A small text-conditioned image diffusion model, trained from scratch.
Training: cautious_adamw at rate 0.0012, batches of 64.
Data: 195000 training examples, 5.6 epochs.
Rows from block 3 of the denoiser, named by matrix and row number. Rows with one number belong to one neuron. Each number is 500 + 40 x the weight over its row's rms, rounded and kept within 0 to 999. All counts start at 0. Numbers have three digits each. After the name is the row's rms in percent of the matrix's.
# fc1: MLP up (model.blocks.3.mlp.fc1.weight, 480x160), inputs 0-159
# fc2: MLP down (model.blocks.3.mlp.fc2.weight, 160x480, transposed), outputs 0-159
fc1.250 079:490418479600439463456506452478515473479487471520437456501483537406493461553607428493471468525514448503549533535530448509532510509554480486504462496502489550462481414521562485476462493526532447506558504541495425477531497498527446491538498499540566481516475493499494488466528530481566496515535495529420454482563484416502520537499514487553536488531511495531474506485518511537451496547456488518598456523501572473468429508494521414548462445483533510557466466480535560593471586443542493
fc1.251 149:549521467455551580446448530504508467527484604491496472477489481548467460464472477381545490468535455490483494503500499539458620482453502544508536495495482490497516459522422501617488499477506540507511481528481497515473483527456491524547574551500516514543446513506465498457549418449400465525519467538506528561513518522591490484490522503464459513517407520483529491539523502553469480499471473452547515367488542494491515552505474509506575443553479464518479580452482482492473484507466530
fc1.252 111:537527511388574555473500572457552450515416518523529471503517499476537520548507531455497458493436456483528523483551476566481493493528445412514462521445436550501424465518520477538510522489514484490563444564492442439547531530460542442502462497527587432538630503478463522476489513561485459514531511598497540465473536479492453550482487476518513534483452511461475463537493525509536536474456478534515501484454505491562523542494472468490476439403518525572477502506509508504494455447510433
fc1.253 065:514554475482505539461527488588503517437466538504457447483587496493501549499565476559499483536494507494435495505442451455520538547527571500591553529503458532530539485495501461467476461459533485560502469526528535502474533555455486534502476429574583446522505450540424468550527416447477479586559527481522476512586474473545531464461580434482405531552465456433476544457466508515496500528531491497499473507516465493480497492522530500465541484475509533521480549501482434504597527456475444
fc1.254 070:558458565548529489477525524566540502484443531466459505528509491456481576500429508448568506485513548479512567504468535508444496538507532499463399524527503402457480548527550503528462461491484482500515494563512495453535449503447490502543481463519486443554499450501470461468486511526484508500525552469488475483536494542490485525545532497477560552489509547560539514479483565443506466489459544467488476464471498545535550489619493392480467469481481360476566481498500449477536371494493479
fc1.255 066:412460476589486466460487439480490593483501476450456513487493481518526484493454476520459472498411477471508451525508464535460519489524503517452531416457487533534450484561499487513548474477555444496438486518453470572508524517523549480458471532503467534442464589563574507538531556519504578528457484558551384454569481448573540508458560492570511517454499464523461468525498462499481523497483451473500478498517562543557406483548468516547460487526472428511518463451533481495500498471491475
fc1.256 060:461488481516544426469560512458450553489543472517544513510516414588543476432465503477512515487435487461516478526451507477474502485482524607440518490491441515470497461538448482514555476523491499451500514438503542591495445548456540508462530476463466540469507483511482444626530521546469510461508503510541569519487472451444525459448465464522519500557514519498499514549425433516540462516520538519463567463529531458539489532522542601605483431485522560496581518529526498500496530476540479
fc1.257 104:522454528491465493480509536479569481522455526515520439501497478507461539540461501532514487504466478556525540426486531466506445463484473487518465577476368524526455477515487479513467535438450425554513525475420482487495496450533511484515514490618497443527475504482505462506541476470490543589523537511508545466558493439480462442546474494472460575470547467505504515503562536497526458526491442512484532513398585476494578579505473497455392528487482543579444565550519507510515492477504458
fc1.258 062:493539474589537550522580475464455465484507495497456534507542492511487469463528463492609507546502536509595476508484470505447520469445525535522420550493461477558544510535485533473519537482507477502534496432485523562437521491476510507549492492464548467441479519506520494528562439564420514445511518481556475472589436327509481461476463462478452530568534510491503447510460505537524497508514530519491468482531601483485487494494526505581523424565517490498507481436449472500478492484503465
fc1.259 089:484508491431500542501499550484522509457482576509494494528507504554542495447474450502543475488486447541491511484492468488506449482429564463561526530509332476534511528502481496555446507459480525514501474505373478552536484475494501499511524477711504480531473539505515502514554446487494577523541502488505535450528502414491466466512481503449491493503567521475487500522534511530546464482522491461483516499513495500514515624497488467517419505574449527529509524473529506482516504499450471
fc1.260 073:507561474363516466462452560500524498554547517528539559518558491517526582521497531528523541448503426544496488511485460497408547488526524473541503497520465544477469501506487535547473530515470565465571472416490495549458474513503456492526506488531573536517457556544468500480484595475481448453540543538515533463428533478550515473522459500485445553528497509545519485546455530459478493485503474433513488498472461458451507471561542493538500369522505456482588394507515516556495509489467481
fc1.261 072:481569485509582526480484501474441472543527499492549484448545554562468510494502486493508493445576529465531510515493516481498494458477513569461474520435488524570500503479471549526478492482503519465537536507522495628462478513463582508568490467510474495495525442557436525492519482513513504464524493474578574426490498501526466390488443448460441503581521548432441527479437472522510468445603472467440546483528466396494493510542549564457470437513554536518510490528475518542470505477527497
fc1.262 086:452506474556562511464401468558531479540540534444482420478529510549446532520524521449431467532481551464477505524498447508509492552527469516578515423505530519509566466545503543458529538450543519462516506494462463504472492472511467561512501550576508567500514483490487555493505552478455496476537484476531512509558494435455494520511520517426419542525471506460528553525375442490423514450531401522512456508554531488485554496571483528537527434505493517543503511559471437487487565430530517
fc1.263 062:488501473507500511521521524631455529501487513445533504449592501577584451465473474461508533503471489476508456536493481550461466521535538501502449476504493462503467534502520533514497483531496463425557525532544542566498522530550501566489405462526516494599451600505434525548534461482525472515478423442522489476443435488494553537436516473548451434535488487483560480538484398467479507481526480528506526472566520504554464503516566467529471479457416525526534458506517446501455482513478440
fc1.264 072:551425493438530493504530516578460515526457456542481452494531494535543454428522482443523519542537504538549478491465441520541493504478572520534498478453562465543456462492519382566543508501539434577511503536469556477536520589479523479528498532504573520544533566492474513484496476496503492492481497407451496470454480494521583456529471486495567506543486528584474466497543461425512476478543569465532508453471530528489479533526498438531471504515431485468576566471463498409499435530475486
fc1.265 065:520469509481500527469454512472434470481529456458443527482581497549498534525419461431540548483418477531492481510446519465479466454584508486525545487511445525488560485449478525530559506472422494483513522498470531507478528579539468601455489515521528524537488474569518452565518427512479418519524500488540450525489479460545441523503455473609455617511497445495530511498500475465459484538494565511607530495494506523493555489540461486499559455530482426484555486515541478475490492433553504
fc1.266 140:523532461585520502571471479543453504478544489531496443484557562500521440533475502495453499445519484506539476500566514527450501515414523481506449443560507539445515518491481562549562559483488470470563475482478531543522504558421530540464498464505493496501504536458553487441441570520511449506442440422507434537475504488490559533543488530486515500515464556526510481517506479514487538482475588497488518461552482551577431636460510438553466489523441505555499485476470470445496515550415536
fc1.267 164:525529486520495495500542477457459501497495478496515446505456507478509525502550462551538547457566523517466484445492552449475499530539486477551434507538538499448554463521435475477488505448469421501478405453449549497558548477436509559500543478585523463602514515476536503507468461417502523556462513565472448582527518497494488562460455509452468551565451433453498449542566561510566560485517547470458518488627455471544511489489457509505484502511444504512525541508457446463451527502477520
fc1.268 085:516535524532531523460577506458511407530444516449424506494523503462489486470466500413571498540481438524449509561456441485530500489552536463474523473445474453509465539476528522490506491479462556498596502467490452563508478533521562489496504519563445498526441523471564545518509485498476552476541510589569480456554465488540489461473489457488394522476555481503519520496467531604516510410488444471499465530449572467548441464510515502547485507481534529492440475421580453526500487490512457
fc1.269 108:547507548535487497490477479539492473441538461476428516520503495499531414589519474498476535499522508483538483514531506478482531449508432552491449515525386530464532494465459488544497513481446514444432448502572492536489585501456565509486467518622473538448467539480476455510497496498510462486444463438517439557492526442539501498463484469514508470503484534467480454545560518580494522470510480504557521423522540489487429643520540522548459523501519543538476470447493443543463495544424514
fc2.250 092:560598455522485486521473500514537542502420526472526472437607514573569465466486496455492471466502509500453516469531494509503499505487554541519411535587522493539555479531573521518527521501455477494525484453476548455525509558439497509482588450492557530576479489479502431493506459563511486470498466552470587530420541520436504483517514505424442520482498513474524544509538487523549479494465530483494518525485578544432594562472515484450504426512487533557476533477435456477533492501435502
fc2.251 165:458507510479441533479538440498553519471514534515466445419561451497452534445432445506481515473459482537442524505485457513600551423526482546472490525483457578529434551517511482496543506472478450548523438542464435494518570476507480433454486512559550470541476480536486462540524468512526526526570500496508516585467445431519528448535474540553484521521459411545501478570478466467496461507530416467488571472486527466471576506534447492470554479469566497547550512532530478527495504483545439
fc2.252 091:494540520504548522531513509495475504428531472511494505469531487510536456479470482453547501445540512459421470459468474436499461493510486479498475489514542470414493444536465503497535508487533523522499454494516561429523488466506559554516521473406499518496484491545492544456471514555547508545482437456508474463479506580555569519498456491421498470453519529492520470520477453443499535534473483538514536529559518504563474699523571460546462435573525490549488424465519480511442519504421458
fc2.253 083:447536491490524514544477505470505548494500507576486512505452549523477423477490520495539529537503438486574438538497437552534515498394451498431387477512522499546528521468519573488507488577484476497522503543515536450564449490484477524536449455468494492537441572488611480485500445494523450543551466519506469480483565532489521545464559407454463522544483485488481477467461497447506493477467501450431489535497480416519490554451523444502535458431470459517497489482462450477492584507430551
fc2.254 071:491508522423519483499521524588414462433534528518513530448543474527485470488523446425550556503582527496457401541492423551499524463552466475472608468549515476503513440541498602494559522488453531462511519463502551503442525479529536551487493512472471485479479499500463599513508518478513483538491462492486516546462455492543498561491551532555464510450525521448547453495469497523438462519527505554523494510566498468436475557482499558486554432516458573454443476551506518497446564484517459
fc2.255 073:486443580469519504502437490504550493550488546541466461518510603546461531532462532446444497406551530501519454478459504477515491500476544546537480544489506509535480563457468476543479531559501455514474535523509453453467538429393447477491423475484469466578499433518457544488507498434544458455573499481408560510496500560511448419516466504467520521439483509451529536538470558511508485484560518453444483525449473463494494507512560479461503490458475575547419496477435471458511506515476472
fc2.256 073:594472491525523544510540492507533462559528539489431463560502563450449550573571561528564499566498528461485441457548485487519469560499466500583499565533475556474545515498472452503511546524511508549467488542545471488426559472547461461474493539474519505530528528497494492434470482518517492501459512462493520479497481482540538574524426505512513455468498483522555494485560555477560495508543453458540534478569434438474461548471526542434506529533534527466399432510497480568454490595458539
fc2.257 101:494503487548481583587521464519530518575446566524514513475432542485504455455428456459480513488508531513547446530538576549511484476521460505484439465508507533504431495451517462545484522506489509527497409478493507500474574493482481498511470483500541461520506546514497507570496521578377542536478431557555480474462479521448495458502485568497449474526432502486500498533529542526581497525578505496429577492485485493547493599561460507448533539536527445562561521527465443529439478497472502
fc2.258 071:505516467534492502452502492493497488519546466478496502480490480477558428582516546485496535544456532479524458495442552505551442481433488550513445495536473528572564470473527469519530470510520505511544470552496474453549466499482482485578471546478465479549523515482569505477547459535609485469464439524426534508505528477509538469514503464492466559495526474553449532493485554525503464399558480412504524473493430376436505505490521548461473444463511546557527512521445433589501489570422526
fc2.259 148:498536488482472495531508524506482496570503564565526434484506450503455458468453525481490468413509495540552477531501465505430518436402546486484493478524442535514491531531469506559457464450483465504562409521469505552500508518458523462522467456457492543480498490501487472488475485519408488524523496500555552472416493513459475473580461517480487515579517483542530496573471510530469499480491497526457504547508474502494503727506477524496488503488520514469511497464509503513441511576401514
fc2.260 082:503478512484460477501507450522409505543426493438488469484513452497473468525490540462481530560478507514459444553477516508494513568524474508496476471554516516497441473535474455491502593526534543500499461492537446487505510543515581523527493517446510478497584470566500523496556559507551561523558464515468556464435577538577482526496544409568504483494494478496534482497544519536528492532501452468532573521559462502496460578460480583366518568529458530553429464525513527513428499555494520
fc2.261 079:464480492500505530574533460502512593452535466556488513566451429424437514515514503458518544527433474523520578462555566485486458566421496522549497465514486520507525524510498439459547551548561500548514492500518520488489504531557403470499544566457547463545527570462540536546483483474476448529405480477469396463490526488541546521478560548529495525528519477551519490513509502469468577517515467484567544468468433501492476494484453468486513513520485436440514507399487454491433507509465515
fc2.262 088:546460477444521497502484526415524531536492519500513499468494545529518503524497499529554473516506509477511475464520463550509510505497484496520495505547562475534473517490578456518495587572479513600444501616498530506522552527463485500509501456485485449532516491531566454525524491549505542564516473567549475445494525535455482530471559472502486513527521521495496445508470563517621509465534530466436552542480512471542505607452470413459500568545508447495547499410450478482498447604412518
fc2.263 068:493506457466550523460535486424480471471487524481509485544458576477456496497474488483481495496537461509501476466431501481474471454552512471476611487544514621518503508544513565469454496510472496552492456441584490510534597520510507518529650520478482505491601514479559526510441434571514477482510506517517543502441518514544459545566459438522473554446458533482497517531506567514542481504499488544504513480517464441510475618560509481487514516480502518470525493469545434495487581507531529
fc2.264 074:486524521535551543424526418490516529500552516430505508546496450511494461507522542504549559511461546463493510483393486490514483475507410522437538580494503571505549471502512486492502507503421528449468481462456463467519513453543512485446436466541501458536506446505497483503463509547509537515526465502501496528538416486461452499441545469570466503491523527481520522481443542554496443472571490480453503520553478486431479659464413580520491546571530494436488521497472512488465498464442526
fc2.265 077:513462495529530436470485532402511542531505491393477473482516625492491518539467510458514571542544498473500424485451546507447521526549482544503504424506483556488483454474509555475492470562558520540460465458502471549504496520474511547528429475483522460488516523497563614455479491545534497505481523496512552507415477515522528538572492420486577528532489509551476501490488499553477626459493497531483513529564495433523530523518516546405551472514538542498479487471504456509517528558492552
fc2.266 145:453509574450505550464515423475488519522465461474489517500470547467509489461515458454469553476502477477517523507455485528524575498537444587527513476500559510559521491524560516513461470505539506495530523440496494492510482530564477491498532556506537534525514443556436573549435568574525516458461539559521473567493485492547484498491510474559449530482410470487467507453414506529535507526575457526483462420489525459416531634523522528467618504525509530512502560506541485528501527531442503
fc2.267 127:468436443440534505469527508502508446510517493472490544470458501521511529470545568512568460559453483477512435493464476518515510515495523484456523506417560499535485475430446489493449456541541629496441563493512464504458441502542489471551481519452456497469453547524512485543495508565468500466547522478500529487543553514511460464499526496496553419441517535510423541435492481449506419483498419443458463521481508452470511655536494520543480482497518521468487527528487519464547458564417469
fc2.268 095:491540422458578553512480528468507482524509517504589516418437552431513493521449532475448452450505487512457499465528497541480489497515469473568465486411553490440529482440480523498554630542519542420547507473486584450421473495473497552472498500441457418517538505508516552533524553540500555480485549509474555493499522529497495466485500557504468526421505538477551562509489476500456513438493530504440480484500524469528506512565503416417556463486504571523534507472475471451517468487470514
fc2.269 105:475517482434452493540537545485558500564496473547521495440474529472493529434542494461501438522493446497464505536551475536502525534485501507521488468517493485515490537451541523467433484466543482543526478548541488522527482503521385479518473522441500466541454529514485512558529506536459543497549539590490526449423483477479469523473517526480466486541464485510526542509453494450535489455477475493493478533448462429458500717542462462484570491490527500486537584500494447486493500526381473